From a checkpoint of a small contrastive image-text model: text encoder norm layernorm, trained on rendered rooms with furniture.
Rows from block 2 of the text encoder of a small contrastive image-text model, named by matrix and row number. Rows with one number belong to one neuron. Each number is 128 + 24 x the weight over its row's rms, rounded and kept within 0 to 255. All counts start at 0. Numbers have three digits each.
Before each neuron's rows are labels from the 100 texts, of 14976, where the neuron reaches its highest value: "tokens" is the input token at the peak. Only what is clearly more common there than usual is listed. The data: rendered rooms with furniture.
# fc1: MLP up (text_encoder.blocks.2.mlp.fc1.weight, 384x128), inputs 0-127
# fc2: MLP down (text_encoder.blocks.2.mlp.fc2.weight, 128x384, transposed), outputs 0-127

tokens: "and"
fc1.175:094159172109169122143120096148155143132109139102115134135138119129118099136133062147169134154174166146118111133159125111130144134130124110146118101116127113149127120142143139142151107110125157132136165133158107099167074113129108159163134140115139116120136108174092138138179142124131145099121126124065074115098114127089103130134156116123121158107132124122113121087183108087149113089177
fc2.175:164129151142086131131114145116183136113153158198121152152126100133135132118147112165103121110141135155152086113140099132108153164151086123124109115140124136143161147119187144118183107100113112118166140137154120139140147106144090142110105123089132149112095112098180128133117101145110110114139152147166091122131102102141127101115107139127119154059133169109146110081126101110128128140113

tokens: "yellow"
fc1.369:112109092139150109111133140119149118120160155149163077128108106138103137118125131161122131116153146188134071170104124093112105125162119151113089155135087159154145119177138096170098174123118144128094137115136118129171084126121126132113106112101119157131126131125066129109084087136161092157115109104129136165121103133091106136140122139148147147132112118166169155131148129158140116140125
fc2.369:130159144118095123169141170120159125138150115118125167142162126123164120134063117127103152152114135112104135155134076121143144157117130145130098130107140121120145122068111121146131124136118162120163140057135162155110170111073093148119122115140149108113111111179145146145138141102114125156146110135160138106144150129156144132119133124123079101156106125082072145147109096108101166128116

tokens: "robot"; "<end>"; "chair"; "flower"
fc1.286:110119111114158154114120062151136143116125132143206120137137156125130178116105106152141126156118148135117149145139142059123149121096117129095140164145141118144134117142144116137110149157165094083121142149196119092096112089109114148129129092121112119153132086117149129115113129128130124084150123150160147118110135121128135154113145079175129113113117127113122124126116174099168081117148
fc2.286:144127140165130120103139164126129126144118111130083146096152121126148084184157109109118142108114158178146128142139142099099096143138133132106168099135100141083121106142137141138081104145098161138132144096100124131131179144152120136137131137133141160083134166120105107142126131103175092145121116135142145129084109119145129127117055155105140134160147105083190160133126104092119139108113

tokens: "sofa"; "grey"
fc1.59:148107140141091166186132139167131118148121169112186126125080132087108110104135114116099198149126123116143115132141124110141142120118134193125089119139168147117142099080111133136119112160137145088118150132134144104100129142094110139102107145126097143117121102108132145103127137097106089138151128151140136147154104104164163137116119092139134113130108096116111138170116139137106146111199
fc2.59:115147130096118136075152128096114121137124140118098127097113125127134144144172166140110091113170121163127134092164124087132053130097131099096180129111103160119113143153157132129131136133105119148149115143119109140106095166143157107074097133157146110141112162134145117113110157169147180143120128116112143131124137164160101120185129145120101139097148117126144142096149084135131131147091

tokens: "chair"; "dog"
fc1.289:178113132111119137105137120127146111141108132112114121095106110156099122149124117146116132131099136142105109140112101161102136101090187166117084138163163113127130154111093143132139074113148169153081115135132142135146117105184115156166150147103106148160099130080149103093155108150100145134150098119131127116106092113159131161089103124151105157116130136110140141171122159143129174167112
fc2.289:114135179104107141128149116095109064136164113114107120152160093136115123117107153129107089151155107126131144162146133126137132155151105111119133116121147148127117162135151124163104157147162081146150067136160115121073158153139150079087129126134132101141135151177120091134115138107143150126110105100099114136114158154128145096148176130112088150145142154087100138156144124110166102130147

tokens: "and"
fc1.265:154143104123124156075149134120157093150143111110151100212136130162162135111106148137099139137167122128115143130096119128130118091118148144115118149162139124101098156116124089169154117141161150110092115164097103124111164113100124122119102138149124117119113134122156118098098109124126162134086109123161106115128138112160154178117137090166117122116144114086120161193111127136088139102147
fc2.265:122087127130130159152109168150093159121108146180107137126091171095136121097185155112140148124127079111157113163131135075122143141134103118116120135105124165149132105114093093129095114142114089089146151119156120160151126130142133113103148094097157115135135157119107167119169107099117155118169092123127134125149105130162126107116088118122119154129131095167142114121115162112178121168139

tokens: "walls"; "<end>"
fc1.304:170119112146171131130125078140132157128151127145144100128148108167157161123102119145121112113148094111122118107122117116119147151145173126099134160131101141133128157128062157130089123087106151113139094111136111134128124159144146154125158162137102097110158088177140125143084105113119104110090103131062137103142150173123135133106138155121142114168114114131100158189115128107162113123106
fc2.304:155141144106111122095150124116151204105127154134132095096148106156133179142128140128136140123121123124156123102082128120125129160134134131113083186110114174145137135125070146105146134060105127133152086119108161134154133162125114122125153191162129135111148131137118131115160122110106102145119112100111151099167134161085143086112116138119122129145166130124105104149101133134106131122081

tokens: "and"
fc1.169:098101152127127116161095158151178144121114098107148116159110120153146153102119144126118126149131150126152099173174098115122123115117121083120119145130147105160136121097155123097065154147154131088083124165139130131092165121140124125094131138112139125175119135151109126100150143118140127149144120087091153153155143131106135112129149117148114099142178106098056134131080171114147124150136
fc2.169:121121135088137169159148113128137113103097145130150100091145135090173140136116119108157130165097125155125147133102107106139128152168136117119126131133145192125090082152094119131123144103104102085109106125168084157144101162118124150120155113122168081117150125137147158148142111138151162093142127167149118097103109096144136132080108083148101161120093171163146128136127133130157118126121

tokens: "<end>"
fc1.131:156121113156119136105106125109100116158122120125079140158132168093120105153146184134107142113094139094106127114097146123129125136141126117126174100122112127101167155157140155115162134093091151107142133076114132143102155118075167111088158138129105159179106112127113139113127107121137154168145163129135153116098087117152147113131131132100155141119129162086126123102181149152097158105153
fc2.131:091112163155135157159115153143157116205136123111122122095106135160096128123161106121126101148108126122123142150161108137133102113085127140143136148102135139129132094078160178158127131150141134117094101157139126103175144130159145110133129119098099081057158130151112108153140142118122132107136141095093154126128132112113104169145131121121142103143116114129141120122130118131177061087141

tokens: "a"
fc1.297:126125140142154131153118113126121154164127135096148102165072138090098155134143152148143169166102155140104095118141146157139166158120104147138132114144157118157136086122118107151209129095150152114123105129140138120104173123123105137087095128109074148129107171128110140101148164112125118088114125145128127118127118122158123148093165135109123146097125124138078136095130122080105090149117
fc2.297:116131145083102154084199160130153107115115132149069109159186090140140095161115167140152126130161125126161110134060094099132172118138126127105121142102108144130132113132157121115106107122140140136157147133122127146148138126109123117145120116113129138154115115131088094141140081098156113144063107116139138140127113142140138149076136145119151113097106133103143162099145135161152125144156

tokens: "orange"
fc1.268:100140128118104145163142113109158134113103159095129126160112102123128129148174164112086124151138155141078112186142113126144116109179081130118134150104146175156142077189123101119087134143120154103100159108092085124154134112113147076149103090108112145143155143138141140164156110124108137126150133132111121140118118148120121118134112089129155107126130166112111104183117145128105124124146
fc2.268:115145137104130087142153154157084121119126129150173140133129170097145113130111136098145105134110135132101086056093123139120088174077143161172171115146089139095124109105148125154120145125117166130144105109161132120138164138116139118093084135144138143101138130124120156151092149140171160133131123130145146097074145132116133135074174125098125119109094147141132137124130144137107144158145

tokens: "orange"
fc1.174:145086131152097152147126170163126126141083134089122118121129157142126115131101131124145155127154150127149114146128136124113148125115070174125108178111130138112185105149143068116110115156098161115153134134108089119147118125123108121126187068131133115144127124104081148142068140088091104129166093122127174155115104146128103138102131115173132135110133147147124132119143142149145122114163
fc2.174:113138135122166108143112095109143139147146117127168121141134113101164137145098085135161111138100124073110103102102139144114128107141140131120123143130138130152075168153111092145161168121159120127105126078129135085124116133117126124138067140144143119118129149124131103114155070134193159168117112145140170148110107136151142132104127076102119119167117140121135103158128089147098181159122

tokens: "and"; "<end>"
fc1.55:150102085127124136132129143165152107135135136130155136125133115141087142111140147146107143122125139138084101125177162105133123124122144162108116161176152140142114127124148140109098132171147117107121144124163177106103190129115119149081091078127105143130116087148114113103119151089082100101145114121151130169106118154159148115100101127144117119168127144122102172099102162111070130126156
fc2.55:095127157095122158107129111088139143159057123128125125150126115131114153179134162101142121129096143157122174142104114105132068106139127117093164155107099119109105128149176090090128158140138157130125131109127123133126125111092122100114110130153152136123152130106100133143149129152178164170123173137161123142125091171120105158123099138163092152115126148129152111081111087126115137112115

tokens: "a"; "<end>"
fc1.239:125123121112120125122134131144132102111138162086107158103156102133119083136109128154161134143110177190112075114158125171116143127101121128120099146133143111126097087102137150147101156119128135097146140119134142109111085125100148138170146102113130080126115133093149144149144128110122132126113122053165154104130137163076113115169113111106124149176150155150129162110112146143150172142150
fc2.239:079139123157143123117142120110122103132134158179150102110116138154108121121110087138099164112134150096161150094121169111158115119151121122105107099144125141152118168124126066110133105089153160135170153154162129097124141112119118100084094134155167132096099113152147148128177125144139128155104123144131117205126124137157135148120138132155128132072142149103119133136104108112082120133095

tokens: "yellow"
fc1.271:131107126121107155135120139159069120113146099143149095139113127134084120097133123126147096142092148128123108137138089118108158134162058115116085171094126153173135088117149111108098121160128125184160157172124150138166083124102104170116131136137122114087152123126124148087144123143144166144135123158105124122106137121129079152133156121154146157146147118157098109165108126110139140125154
fc2.271:093173126138206097150121163154162137103104133128079103129140124151165121143143124110076101165152095126102102166098131153101123128117107124127117159110110126152128104160098123076105104107130145113118178121103140139131151129131144114134169126161143118187125150160097118086138116124122123133128127106130114137130107136099151096109121146133116092167124150097112145122188131146135105152130

tokens: "ladder"
fc1.283:141148103125156103133175080151135140091167119093137109161106144137127181133148098123149098153128104157097114151143125139108124091133099140170113129137098116167124084154140122158100141112147134144121148200114078146151163191089121140125100099147118111135133113106117087133137100153130145134117146144107125120093133092108121127088145116100121115140144129139121171146149130173115111114101
fc2.283:139127131118131164149158095150118099109154148090119098159182118127154133092135165082161152143165121117130110139130087132116139122143113143115134104139138142133146173141145089135089117104115151151092100144123149149073142186128100121125144094133097114119130175159104130113099107097182165124130119104091124107122128109178124119102113128112141132147137129155067145132117136161107098155142

tokens: "chair"; "dog"
fc1.36:118094090101153128162115091154108095097160154073175103191077145161115141154121096128119123186114110151127141135093120137130163143069138152148139121163134136121156135117116123090144133124107156194155139129140124151127143138122138130151090130127148138120122157146120136140147111134103128111132113139143139095091151093126120134131122095116103137136099119147089130129118090098094143179125
fc2.36:147131137170106128124103151149126139136132145156125151113159135101153110130157151150125095149182121128111088141092159117088149122162110075134154103127122118103162128154140142163123097096113088100131115127103153109131124118109108124111181102093092133098152134084106127114083085136143172110104103105145104124146159125176153122084160144130115120119088137138138129154165161159146160120126

tokens: "green"; "<end>"; "yellow"
fc1.181:118176122121087147138120113126166175119139142131160142140120159130113109127153115079106127125126164133131104154106127122112118120141128132145115184101090151148159099145146097093159150112116110081145127156112132146112115140145112133122142163167095140127150158099104112138131086145065087151146125090143174138127148108091136113149101119121160098133076150133151071134140098153143126106156
fc2.181:123154147131142069118154136145109133116181079137117096119139134124157096132135103158162130129100124121138097105128156131151093160143131105114106121137098106118079177126085105132116103133143128162149114101166124076127128107150133151110099098088161098124088098169133130106163115117151126134167125179141128139162143108123100119069132138174113140143142105154107162139152146137140137150123

tokens: "teal"; "<end>"; "table"
fc1.245:096119137150134105139106122122148135130109070137122114105150126120136132158180102135106154139110149145095083200121116137132110108155171111164085108157126153122125151154119097059150123123164137159116167084128098093148138084144161127123138113111138119156158120120107131143174086126111126124142087117126105152112082129166150091133138127128107139151128134110121132129143106156118158162138
fc2.245:161148145096126122185130133175127109155159160101133136141165105170115091142112129142159123102105137122108136129106114176145155154109073150141123127153115148132144078160185090150155119116140141142131075181131131146118144098097121113087136120134103153139092110133116169096095126108142124109146107142098135110099136113113152109118102138112168102120102136140118126105149116135118078160151

tokens: "ladder"; "chair"; "flower"; "<end>"
fc1.102:114144132131114159129124147129131135063166061085153151117165122209108121116133135139128134135133151114096110125102136161123101165139115126122136132123144105116081116159129143120100124145131142132088103176113121138095156116115144127155085092129094141105116134143139147113210127153118139091177149103128095161142090109129121140159111125129138132138115120150124107143099110123117134168148
fc2.102:129137117107135108102159137125115135134104192138165135136149129121164096086162149149138141108140136120116108131102102135080134146128180149098118080092118107128143107148120104148097138187102139131100130149103119175182141124122109166104163140096152093090130153113107138130127107120155137129103100157137148082140105145130141126085113137141138102122138165141082128156137186148114101133115

tokens: "sofa"
fc1.38:070133106079106085136133121105129103159151120108109132132124126132084113066094150108074135129146148152160129148177150155125152145181065150171116147094155127168160113115145128102121118141119175124110124109173162141123137113149143135106139129132150105112128150125093118130157115110136150110154135106114159156137114128136085138176118112115113156129126149133120087109132161117119130101120
fc2.38:124170094154110119099093102170133120140106114125148177118128119099116114125103118140134095128135146104141141117116139140150150109096230135140128128115098143180162119155164101142175149119146094134125121119115071140119129116106159106142129071142138130123129088081128143148115114143093147109134111132096138117115127184134188130116125134142128133129151139129118135142080098120154126110113

tokens: "a"
fc1.335:100097122125154075113149145143107065092133122094108146160141116126115117112110133108155131147151154088131143123158138144171128083148123157151141152154158100163137117109118128143118094157168154128135114126147118099144107167133109160110118139150079081124090142152141087138104161141159133092105091111096115175105158173138122159113149109132138074143136120133134125127115137166116107140142
fc2.335:124112084141116116185123121133130159108087088093148145105121194105172124161099122119147116121116128119166089104129128126102126132130138117146113136129115128140128125129172107083126162146105140122131167114108132132088156113087149128110132136142122167148154130132088157123156128144116149161143129095102153159100100119161174117130136092102128085144126146077089113184128096149125165112137

tokens: "window"
fc1.219:125149092160099140131182153146123137181102208152132169104143125127127112156117108151122129141124134130082129127147135145099098159129110115187082148163150120134114101113094155130113123185107098121078115126097132136130137122110136125105161099096080118113129158124116088143090106144107118160130138099125141129097086109121173132113102111149143138152141153129128152128143113153124138142109
fc2.219:102119118133119144150157111098081102132094167122156130108105125149103157170129154132133112079116120152184163122128164140087149136140086116105130087132151155126109132123101091106140138119135128169149149136103100080124102128124125093132088109145106124156165185103158113130136171154121117148137084143120110142174147111144109119142153122172127139089108132085131129125130136128126101180127

tokens: "pink"; "chair"
fc1.246:166162149128132152057127103108127119164121150115119149118121144145121153146135116102137177160138127131155131135151157160068157123103150114138108117106110114129141116084114155156129080121121120096099139110123121151110132146099105179095165129165120138122125161078164105125108110149103151118149122147122122139129134094113118105132093099156148151117161161154093101124138090128099171158085
fc2.246:105119108174154139163160139152181144160153105113120138157081140117094125124136166136150098055141112116125077124107144085100099141102119135124114102163125172125114131147102114111111127142135084138123119145121106129107143124187123138149110093127093107134162118141107141095160154135096134144144109127122108135132130162131135112131177111089079166131118130134139140171162124132168109110133

tokens: "ladder"; "chair"
fc1.333:120101153085175122148146132117163123100165127104113092126138138186119124126160129170111107123095115143113094122137118154113111119102131150142137119157074127135116123153131133147116125105127125162092129169149134141097153113120146132083076113070094185154118168175145131133137099122160112136099151129119123143143124115102117136131139162124116140086099117170122136166082140111103173137114
fc2.333:157149105129131131130133131137067104123129132109129123175129126125160096117147158096146134153165186118135148136094115123128108088123156134123145081126130114049160093117113123153109120156107156111181109103127106121130149135109090116115150135146116151115133117126131119175121147173153129137150083083090085153119146164150152159157139131129142107167131140100103118150113091143123108128098

tokens: "green"; "white"; "yellow"
fc1.315:122214121125110107140124133087158127123134128144144110138162137125118100138172123106116170124116137138100119150103143137111091111159112129153135125086159135123131117149144097097146095107148140087133111084168127139153170099136144140105120161144135137141130127100110123117138085105119150180151133153152127133126134151093110098138100140082130065121106169124134129115142071162111140179128
fc2.315:156164148088146097139123092153133173111182108117108110088121154100146108117149133117184095149107132121115113130164108097178091133106160109153097124114148100178139132182107137131118215119124117166132119141126114123133081119125133171143112126115114111125125077114132128125119114112137149098143133154097165089145130103092132165105134122109113132125121100150120131146122107127140129135143

tokens: "ladder"; "flower"; "<end>"; "yellow"
fc1.138:156120123077133166084119097114088137115146129145128131138152140132145118080160133138145149122133106179130147133159160138117154145156099149105126106151052118139101114129142145172090130151153125113127070123136148178151135140079106145115103154163105145083122139167136149106152124124116122135088137130157132124110109148111092126111105155135130120085143147151133121097099147097104157146096
fc2.138:112135116139129141158115110130160128120092124112158149123107163131110116150122173114133062125148144116111122123136109079151101107100188099086125167186133150140119141103127129116134128135138104143163160128087136111121145135153146168133126130117126100154170084133112139156168138149101108081136107127096102159096147169114176105132101122134124164158113146121093143143120129074145107101127

tokens: "chair"
fc1.20:178150135109166143086149114114124139120132163101117136137116083123093084094104143146112153139125139156149167157162124181119127130138095151162137111140174105123118083131090132138136109133121171141066125101093134132166106109166128144136168115114083155149132140101136141153106123106116127116138134134103120109123091098121100092130098141140092178133120181119108149134140150165121133110118
fc2.20:113096163079155122098150125120107129156121111152146146137121163167119134106169099120118068129154129125111109118124090109126177108130150083151131140162148111140106166128079148087147105122132125132127111133162075101095170142148104112137152103123146101134128147128126104128143141138102167103117127141117122136157111112119159136138134121117078127141164153121119131153084171073180131162110

tokens: "pink"; "<end>"
fc1.153:089185085126121134149094147120116111134092122097144147127171096129123100105139158158111119132126105124136130133103125116129117131156134157071153132108110127120159128154179162113030134137121123122129091156150113145119160160134137094168096114125129151145123185152123118160107105144125131114124149121126125163125155143105144084145138135159098133096112120114122131078147152120126098140161
fc2.153:171114105124159089136116165117114143181132131124161114137082120144120122145161135088135138086113106143140120144114097164099115113130109131130136127118166135109115106116083180136121090155108164131137152146092177152130118149162104166094163135131121130132154139131118087090090086166140157138128098151103141147093125093091110120118172117140128133134109103163143101098157113143123148167119

tokens: "and"; "<end>"
fc1.6:118067106104120095150115095133132133110084101101102144101151137126143126116158099107076084108146125123153123099146131091128109140107155178166149131137128129130099148166152095139105135136138170156143134154116100122134127188159155159150160100103119104109135140141122143133139151137093147127128106146124110091100142153212142144073135126165114118115139107124146148143134129123102132157121
fc2.6:115131100145099173139161200163148121130118142146123144132116101168166128150108140149115114139130150109116143150116123159068123148119111153147115167134114180160146124111122072144136129156075129103120145106136113150141171119109147131125108102130118136173162138092112133124086116088077140143111136123143114087096108149119122123125144094108124125082119138103127154153113106146109164083144

tokens: "and"
fc1.183:138138099111115133106097141127125111129137144175132132140107100121116154137112201155129132142133093151122153120113161177102165150087121152148111102117146116128139167095137089126117120112132124072128124106147141118137156119097129137072094134142150181106080143144136164088115133102087120147131154144138126135145114115087171146121104163120127110090124137140158161111153146126079099172133
fc2.183:136093146127133156163140093138124123166148153123176159092090150105137110146196126119134111162129107106152120144130123116126071104166170094127127124125160151141098140137112146131136138117115116129124102163077144136090088150121145120135096104150098088164139145141150127120109106129121189105120097114110111122129172118118126150158157097127116109119078105124083111127154116166146127165125

tokens: "ladder"; "<end>"
fc1.101:125131154141141076127121098131161110082095137139131161136113112136113137082149133152138130122110063121130151090147142101150091110135180143113108092138115117147075137123087176139152102145135092151126157121111134125087121133108128168122079148107097136113099113150155153103164148138132167142132148133117095104127177124141152172103139142127138127161157100148114171150124147109116121159102
fc2.101:125151061139126133164148127126092122157104121077099101154142171096128161168118146113116138114132167119140108176093096108108107149100115105148134143105116096109165131116140134127097158150136179150153124127119128147118136152175145120134144121177147113178152134130094131170105097129145110102112104119141132157113076128085129137135138137097164144117107126135100097106133110124135170091132

tokens: "sofa"
fc1.334:106112125129157108132081123137096116144169100148126137118100110120121116149108109131150137156108192173116085150127140141165135129095106167135128144107124141171189099064124182159074123147132111159141151147157130141112159111122096117085099126141115122131159113122107141122119105151113138120174126169097152101077113097145096144129150147129111105140119146126127111129128107135154140144102
fc2.334:153127129130165151147131136148143100116115136123093123137153106160183173120106136160094162127148136090145158129115124105081128143139108137096115134108110165101117119191138110102110090132140179165095156131189121092121104162163159123138153101145124152115144133099156140168127088089103137114139104117155128134126122117144132081112122126134115137101099090111155103134124139108125113076150

tokens: "and"
fc1.368:099114126143143075146128191136154090131098149124132168128169102088136120124165124116098083132163119122115138087158087139117155122142136165134134150181103100166123129130141102080080116150131145128141133111143099095107170163124108151132105111104106148175111125115135120151116128129123161117130130161080123128110117164165133129139113125094115139115128095116117151146102174095124155150149
fc2.368:131128138116108106097141087151116139124148109136095130137093165112124148094138132125120181149146135146127090152135151126089124110165084090156111135063153145136141115105157118117088111153116161081116146116130138131162082131102152116073133124152145132093137140134112150125093127180140142147149083080136126150105117099171156157115169131137108120151150140146166104133126092149115145146130

tokens: "<end>"; "pink"; "table"; "sofa"
fc1.261:162166105136100142104135151103117109183138104116147149141129157176127108127153129153139162120085110144114074141122086111122103159130131130112163106112117159116114108155129134104082128145107161142112103135117111167124121117129148168133136114106150084167150116101140114174088065118136145118116111157150142128143095139135094111158163145082097113113135125161162107122106114160127169143109
fc2.261:149158168130166121142130097173086148146126141123099117115077115140135129168114123102125147150087150134144137098137146185104119115125111164149143121130144094145117081134098181147139094145147179151147105165139117101127140127142136148106159110152114177107155090104113131102124127107107118095121108137106160111123129120117137146064160133103141127116109093131095122108135118163122090113174

tokens: "<end>"
fc1.117:112152189117148112134138147111090093075077096143143120101153121137091095131148113128152110068120095125106151137125134136151121119121135137124159106136065134143143117118137152147109114163150126135133163117113117175095154121113125117131124107111135117187113079113130101134148127155117141115166137137114166111100123143147158126156129141119161124188094146135112133143131128149113132179068
fc2.117:137107112139115176147165108122139107169126119123142138142107111122153134096135102127086186149089113105153134105103084149154148151188111148146142137093103125142101091127112096128129136114129162144096085136147097129137137139138113123121090112173143177081122146104164159125149127094110127138086118140187130170137142083145121122120127119130100127094106115163118086143142136111124123122159

tokens: "ladder"
fc1.269:134161130098131167148145108140110110125137149148172141137121175172124179131117099139135093182109093134163170099103140097107115076143116150152130117137091121144132123129162124128107103094133114153115098127133121124141114171089136159113119089133115115117141145117168127155121125124104146132133149100122115107096138086152087151114133148138143106173090124166123141116099088067178131132135
fc2.269:111169135118112144131119166153146148105144142112064105127099093105138093148143116101153178139130108105098106141164125145109105165120101151113119138133158155110096090110134123120089109136144123153102177102095141098132162141133106153173164129088115139168136107133135170136128143111153120133125116147112145107153097125107133118131066148130158103139163082151115182114118148149109151102123

tokens: "robot"; "of"
fc1.320:146107098122102096086169119136135145133152133107138113118119185086147140143134112155110123118137141175154133078139136060117099138131119120114142122131128134143139140101124150121101140138099124159130142174135153125157101156178131150128106156100134118121112118129127141100129152164123086119147146124147119145109180134124076074095089088161135168147138120095113159149133141064139120115146
fc2.320:105140124160119135141100094123132105104137134116130142136131194166165145128174154112080141109143131146106150097131157118149117075089164133131130122152084081109145129123140171157143151113126128070149113136140139118117104136134124103122117150165102143111097136137144117122148130079074121144134166118159160131115116132135160059125157132124133145175131106109138086107120108096117108112154

tokens: "window"
fc1.164:125136116173135153157141143122119117136099205107127160117127093125094083135073114144164149110123128148112103117166126148114129128113123108172082151126169156131109118113149158154087138130126100091117095109080146118130131116101121143126149094101103120093132165153113106165124117123102130160111120109120108112124099131135159116128090134148120139206130147146128184117150131140146141155120
fc2.164:134149114147100112100122148124091104139112179148128138139102106131078132179122139131107087082133117148165134122120174169116163128151086117128112075155152133115101136107104109123130144127147152153113140132061132098129123093119124111127112114128087130147141175112143118105149152152147115136094108091129105122166149133118133102168119158171134133110117171083154145166125163138141099149140

tokens: "pink"
fc1.194:114144101119108192152118089153139128129158148118103162173115146138159130163095115116119129114083124117095097116125086123081169140099130127140148190164130119131152093173139134104084169095158146152131103114120134151107110118151149133147117118135113125128158144138141124152097098136131130084143089123117170152172112106110153086113117133095120140118124131124085174117119116124158123117153
fc2.194:139130142138121169096156144113151114091140127121103101144108087131137105088135164119131158161168119151129130135100126172140108119108143150103172131088135111136132162062130124139104083166085113111078127131142108116092152121113075164139126144129177092105125131170135095115165115117125151131128126114108099134142103143172116138108150144149130112133112150146136104128153165168143145125079

tokens: "window"
fc1.7:138106077141110147127138150099126094161099180160155129119158065133113085153112127137140149115092130147128114118135088145070114130133123072154067118151157133142100128086140158138079135097121122108129123117102123134125108106129128153168119134138121135090136152120133112162114133116150143183151131116133142112139101127125153116129135135183133075165135161141133155110156127148157145148109
fc2.7:104114105136104130126111128153113118176102188095136130128084148153093158183140126136107098100149087150178147120158165150109126122114109140099116118158126133123129130127132103123141146139127135160124137159075122105095083108140144119129104114154067152155119183135159157109129136152094115138109105099110128141165157090138154127151135123140127131084075133100125127133149150118119098134166

tokens: "a"
fc1.192:076110110112130132150097123100122055110154088096098118148132132149116132096136132112136143193133169078150148125119113178128163127117125161131157094153133082124135146122155117173112106138193131147157124116145101100117181113146105126118144137147118138105105165155113143168113151100166128118112127125119114136104144140126168115114168115117132099123163127104115130115135103118149139103107
fc2.192:147125106150127114124146124118120153135156140161085163077095173092125158131106083082116119148137141123102092150154129168085139111152124110158099109098114140184130134107122102087126135115132173113135155137109135128154076097164136118102144088125145144116138158110135106097167124150109155132166117127114129151128131121180140135099145108133099129135119157128144100139091102156084166121150

tokens: "teal"; "table"
fc1.280:109188168112174110103144142104114159136108147120171110095135144113172110123089133136132166089150134094124139139099117167125108097166114115173137108137144120191143125122123082174131126121099125114146133157160120132123125090103115144112090124143144125124104139119108123132144077120116107116123102150096126126120097108153084182136112139136146136132091149140099170122151131164089134158133
fc2.280:134126126150079102178107156126134138128175123120088134145172142143142121091106111138092109125091133119132122158165114109179083132108115164145105170105099111094123160139154103146153146142147127134145099127107145111115072149096115104096130159100152174137163128123127128127145138109117148163121125124145180104126170127099129116149135152158152108116092109152114099160104092105145161109119

tokens: "walls"
fc1.322:141104125122144140123193164104125096106095115141107175104137118166084111136148118123123087116163136147110126130104082133151146112137143151158114097160111133114122121137131136115107124127136164155135157170101109121127130153155159132142122094111124147147133086088168107139134117071136114141154112144103099130130158158144161120130151114088121104152077152094156129144056112133145165103145
fc2.322:137126140115095144147157099103088120130138201086157070170110168088142109164139106097155181152111150124147128142109126121160149154109087161115134156112131145129136101109165117124095131147143143105143086105177129118097146147106125090101116114139162120108135126127115121139137131150173141140152109133114125125099167137128134127087091136175139132101152159113095117125145138127090141126108

tokens: "pink"; "table"
fc1.355:120129087134103171147123114139134108107132091119164147149123129163104161088138164133138122127113123159136131115120119157164154124138144130154104107145106092100181114099163138161100124098109167156135125119156112136121124140131099132123098089137147137125161132125144121135117124097110128115176112136048142146103076084158158155137197149127120149102120084144142111111087141098141113132133
fc2.355:119107149136099143131129127139076117117166147119142136141148125130160134067103118096122134192133128178105124149099125136113161126130108154134149123083113111180106097138082125116116110112150136125137136170139131130144136120095149129163167122143146135074111145159061099127129083108120122133086154132163110106134143121136116172097137141133128096152114107158102146105159188119125129115130

tokens: "green"; "<end>"; "table"
fc1.132:120132136139139106157143138111159077094110136135161165123116143114127163086174113177114154118128102096126174149158099129164106141145163159119102091132134106150109149140108147073123160153124141170105107119110119133112097086128155139161109119116096105148128138160136143151181129103116118131116112134105124148147166129092117115137118119086115106181101113124073143169098127130138141122109
fc2.132:116166091140110117127144125116113098103108148095094105158141140109113179148129132092126162125151128149134129151134158092156107137095110136135106131103090099095171131118139165128115107128137160158158131097150160136078107173130142123112149136133150137129134095126113119137069104143122153100147127145161098166138114130098109182100131168121146163149168123129139094093157104106083163115107